A small sound classifier, trained from scratch.
Data: 52083 training examples, 12.5 epochs.
Rows from block 2 of a small sound classifier, named by matrix and row number. Rows with one number within an expert belong to one neuron, the router's apart. Each number is 500 + 25 x the weight over its row's rms, rounded and kept within 0 to 999. All counts start at 0. Numbers have three digits each. After the name is the row's rms in percent of the matrix's.
After each expert's rows are labels from the 100 clips, of 14976, where the router gives the expert most weight on average: "responds to" is what is common among them. Only what is clearly more common there than usual is listed. The data: chords played on synthesised instruments.
# router: router (model.blocks.2.mlp.router.weight, 16x192), inputs 96-191
# up: expert up (model.blocks.2.mlp.up, 16x48x192), inputs 96-191
# down: expert down (model.blocks.2.mlp.down, 16x192x48, transposed), outputs 96-191

# expert 14
router.14 094:522481515524540493545540513479504493521511538495454461499471468512524466504506517484471526488488527500514508535495507470529491527538522539483486479458480475453498473524516471528538487540510522475484523495466500510498513528506485497479471500498532486519469487517505486565514499468552495499
up.0 099:449475514483476514494476456516505529473494475509503484499579504514460544518478482525484470533498496510498512496484489534463508513444532489525546511536536501491482483501497535467486478480504520523539449508546498502494512483515508557496533529523473495488504504467479516456480490481455497490
down.0 094:518486500487488500433501503503496469510523512514497573478510499458510481459487479493525483513483535501489518505471474528474495464507453523474523492520498513522484527520471511518484530495495517539528496450510525474510466494512511489489530518448491532531486536526511491476489467533466491498
responds to: arpeggio; playing: arpeggio down; piano-like

# expert 3
router.3 105:536528496503510532465461470499508506516502485519520489520509508472534497506493487542517523463525504479524484502476476538461500464475525509455497452522516521514483496500482540471530517534515509534538480485539533474451471478530503505500491502497456539533486548539473506467484464480461534462
up.0 088:481504507490505491520548532507467507521479539432506489490472486499511485473536539463497493531499464534447488506504523481557509527524433490539473538497501483524517511520500480514523519454485500491459545520482487496509498531481494494481477514495478471476501484470523486517535540542526491525
down.0 088:545485512465506519481526500514510529523481500472481522476499492494504488484513522463515484506455525505494511502503478489536506483469475497512451500504496463473525506461474476530508494487485465473526541527500468557510528482423533534501466495486502432487557487488517489498534502511511517518
responds to: block

# expert 2
router.2 109:546491516520543545504499517493502452554497546502461506511445476454521470505475506504535519481508545483524506493511485509510503475508502530454474456503472507507513524490464478549514473535490489509537504480506515465478493477504485461448470473486512497502451526546516483532532478490513513497
up.0 117:503481514484510507501492464554527557493470490520508510523500476558473506507456471481469456513513499494512480488519514466476512493480529466534518533508561506518515495506507490481498502476479488511458468501505487559543516533444534487457490522563488534466487476481503504516463523446537495522
down.0 108:480497490549459492501489517478476480486490512495496519502477567486521514496520519521534520494529527480473475501506501514481496476501487486531507518491481557501539513463467472498498468462467462519551475503540535480475497480501483486533504498462488510529512483493485503499525506499520495468
responds to: playing: arpeggio up; text has "quiet"; saw pad

# expert 1
router.1 114:533497526478489535453476483503526479540505480488483541473515498441473486468501493526529504493477551510526518512481469515506485446497499543454487452527480476491503484509491491540499498549499486474543509455520512482476498499526511506481488498475495485528486539556489473502526482512475542462
up.0 108:516512508501487539479504493479512460497445527560455520488498493513475514569485480500528501500555527444511496472532476512477557481485514492492472483514525559497521521465469467515488466494474470493524454491528525489478526474501493490460497473535493518447513511479482507506483502508497476514
down.0 115:469485491473471482475503525490502496478513498497473541511504512499470499501504496485482468530537544489505544553499476471479482506493477505529524536501476496530495507476531479513470494481483486498475484447488471553554505508478484531526522472510502451474522458474493465516499500520514496493
responds to: block; plucked string-like

# expert 12
router.12 105:531533482544489507499486533456498484478457517530519537476483523482510525494502517522516510498498502472493458466539506515486500468522490464480492476500456552540536529470441519488502465516467452536516480544491541453471517489512501489524476476468508551488526512488482543476516524528478484495
up.0 095:524499480540522511525523548470467476473480527508500504471441524515514480521538546508492476507484508445482460469531527501523521505532460489493466495489453531537532550457480490506500479509478477526481513526438504502519509500485494480508459488494527513497506477464513533489533513532510461537
down.0 105:458469503495485471483525459510522498503561465457525493506529521492489514488514484493476479488474474528546525535481475488506468531533504538502505510471495490475454462534563524490480568545562558508475502454453491512519479523496515473505505499505518495517471483511513456485484485507509511493
responds to: block; marimba-like

# expert 10
router.10 119:517499515480476524453475475502523491544513465523498526502532505445506504457507482531531488489499518515519498512470460533482468450489519504466518465519510495488485499528483522510504518539513491496544496466551530464455476470535512519513517503482474507533499544553471497478487485511467551459
up.0 078:497501510529542510539510502479463476495485530528493484489487458548496482539479481464472503539531500464472479478513516472480557543513492488533500525492500521512513533492486462482515481446464487513455484524454484497506514544469483495502453527501528514491480495470516513534486502478536445536
down.0 065:551526474493514456507556531462504471494492517513469492497447529481550476483517530477505518461481539483503509475501477463497480516546463463494494500454493516527522503520494488491537491496487479489536544505475492512491467515520464506506463517520512501502503448489528480546495532535548528484
responds to: marimba-like; block

# expert 5
router.5 095:515491535484504483481505468509473525546532485487529444516518503486497453488518470509456470487520474476526511501468461496507493530496517537478526495461507504505481497509528495481489513517528506498454513465495508489500459514512493500536516520478481490567471507530508491513499465474513545440
up.0 102:509483516508506548489446491518474529507518495506525491560459466487455482541452447528490476519557498463544508460495477534448522488471510513487487503533530557523504508476502529493489486512526508561501490492520525479498496479473480448487491535494536523522474518507512474485461459486472492516
down.0 111:529512486505515510497498525481465480500462591535447485510453497512508450546513535490509480506509515421478482492526536515500531477494531503477520481503485517494529502495475451489541479523479498490516492507501557476461517498520523481501488478496498502507502541519490530560528500471550487516
responds to: arpeggio; playing: arpeggio down; pink noise

# expert 0
router.0 087:492470466547537503504464481510524516478530499474535472532482487498489499512478507532471549468501473532527526517488483522488468497489526538485497490503494505473478464489507547472492513527523528511515497487501500496496497488490466444470520497504556530524466517514522468489473470437473501482
up.0 096:468509502484484503462485498507494490497483469516493545511549528511479505463494475493500443518473505487484489478533552479502523488510509480553507568495476504518525532512535481525474493467488445505492499499496498500523500545495567555553493514484486489501510470468497536509540537543500503517
down.0 100:485490494507506498483490458538494531527541463442472461560541485533504513504513485493485463521478495535527507513491464506484483508509466482517543546507500503530436505519512513517488543494520538537504498500502488538479419480463511503518505484531475490511502470492511467559502491478537495496
responds to: block

# expert 7
router.7 099:538539522524510532522475474490476483476500531504516514481476515466498508536475504543529539509514517454525494497526514540482529465483485538456474454513462504507512480482460529476497490550508538515532492506490531487454523459537479471508520477482485506489511526525453487454501452488466467521
up.0 095:464507469472503475513499492488499514504515483510541458529536489503499532488525507497447467490501446523484497492490492542489487544506511457535522523487580513518481498519520523491522568460493504484474512524512487490496460518499533505528485511494501525527506529484505491471457514507474527481
down.0 072:513472543502474534508484457513509464502504507525465526494494498449483490514457494527490481524508527448530521506498480500432526469528554522464525467518493505538500498492521488492490522530479510521539409487496512469481495467514487498464519493484516522529477530529505493510467511496487492489
responds to: block

# expert 9
router.9 067:461479504491502463526519497514495535500525464461549442508497507521510477482511531486467510513500416553486523520436462508518458547497456491517544525507533460506459448536545532478471540471529540496464505508486455529510465503472488487489518520529497468498484501498531490482471493474498503495
up.0 102:498482509496515525472474454500483465525497506524479520518508487439472474494459447540542505534540535499530520491454454523440510481497500496506513505518497524493487510509507496520500477495512517476528456477549524467485492502521490501499541523474497491522472497516475491503463474509494531484
down.0 082:510481478495474465553538515501458547484494506465468484450483529525495508511537525460481509500503480509472492500507506457518485540518485495531478514487499479530457485491513459472500521449518507466458509535466470509549514544474520490501516512517480467504545470455512500528494534478529482494
responds to: marimba-like

# expert 6
router.6 103:526466529477510510489463457524509516535529472492507480513525476476485496520468464531472465494501492491531512505461464535483481502453534526464525469531519487520468483528524518498491528528527538510497496472518488492490464465489531473515514503518496514540490540534527479484482459477481534463
up.0 131:549482519470537502513540500510460504514508494503490479492499447499555460515486506484454462505510492463492459501516540474531542523516491517486497495451508472524501509542524477497497525498504520519454525489444490502506470511469526525530441508503489504514504489495504525529511493503540493549
down.0 165:484527465515512493537511504503519536450470505541500439477505482540502542484520495477472544490512462526514489504528497484476498516524498495511467494461524499460508481475500507456530467502499481465490503562504490541516530525496497498482495495527511507468515482472480495505499532484524482496
responds to: arpeggio; quiet level; vibraphone-like

# expert 15
router.15 080:505459497485498489482524541513535500537496467517454508519514477495505489476501485463503459502497541538456520512474497468528467498518524497500546504492486472479504526530534464555485491492485490462513528472503472531536501534474514537496476508512511467481473482520546496540519532516544531495
up.0 098:513479495520489532505495505501533502471494503524523527499513486503479532543466491507514488482505491500497475426509503546488524483470531483512540502561506541515530508487415529491485510469475486531523463572519535492441512458517504489477503489496514520488535542483477532460483497474487463505
down.0 085:550514487500483474453485502517495475503488506484473569469509522472494475480549545500508476453468542479507483519496522516531527490524507504462493492471470498536505515506499476525536522495497497499512539488480513479521470503488533490494474516470506487514520498490506555476536548527438504483
responds to: marimba-like

# expert 8
router.8 096:504466496507499465485496495501519501531543466483532470529517492478501487471498462508459481467487479538526525519474462495510446524499527521484531494486491493482481486536535500507484503520523525509483518464509483483513435475501519495514502520484547513551476498539560467511477477487515544458
up.0 114:478504501501523482499489478510529538480529499486567485482500470528497524490511476499453506500472454538544529533501480504520471519502536512488498491491502476477467466529523523533490535564518540499476509495454464535504489459483518490479509483522536504526503502519535467481514498505482519481
down.0 128:532466508543536497511463487521487525500517513480502472497459458495470495528464499515464525484559510463531503466460522510501496503453542559465517478500472501483493483493539494454494480504559513510504511491482513478482480482492467483485507574502532516541491515520525505521498443430511494503
responds to: arpeggio; playing: arpeggio down; marimba-like

# expert 4
router.4 103:481483527477480512480468465540522513519540447483526496491537505465455514479476470546504505516489467521530528498462460521491482493487498537470490475521507491507485477511521549512469521532539543501500481470527492475501462492518501486508524510482488480538485517531476463480459459503459532471
up.0 099:478498455502532485543510540492521497483484511545499502485498523531524516494523494451488484495493508495480474477512521494501481499509520460520509515480491507473491516490495478530545487463484467478507511542517505500521514496491515530498496475525528524479554463440560538498532564502519512480
down.0 079:521506483479472532542500495509508567480508487525509489464511442525495494485450493510467498525503469518518482468496528476499493514491499516545527557534513519492495525493486510502493499498511519537492499562512525486500494507455538511519504524481507509504554485445489497507502498475517524477
responds to: block; white noise; pink noise

# expert 13
router.13 105:533487528457497540439482469518496481528525466488498540471510524480483486507488485539508460510481538475556504504493484504487538460476496537459488467524471497505492508489512488528470522547523499511512490447488508500489500488513519528509485501495497471516507515525489496485503449529445534501
up.0 114:503492500517494523562502502483535515473479497519534455507489457524516503508464519493491494476507441499459474453502518525505475543480538483503535512506497521483497490505466509485506506462475500526508474562524528472474533471490518508466532497492490509486512506475510554471522513457506482492
down.0 075:476508487519491505544490501435467489492488518514506480495502597515467521480490502505473531442478497499492473484494506526509446527509451522482506498522458516511491528486535515472504487488488450487494475522496483487538483483515507467530549450510536536527521511515492549465478514502483477464
responds to: block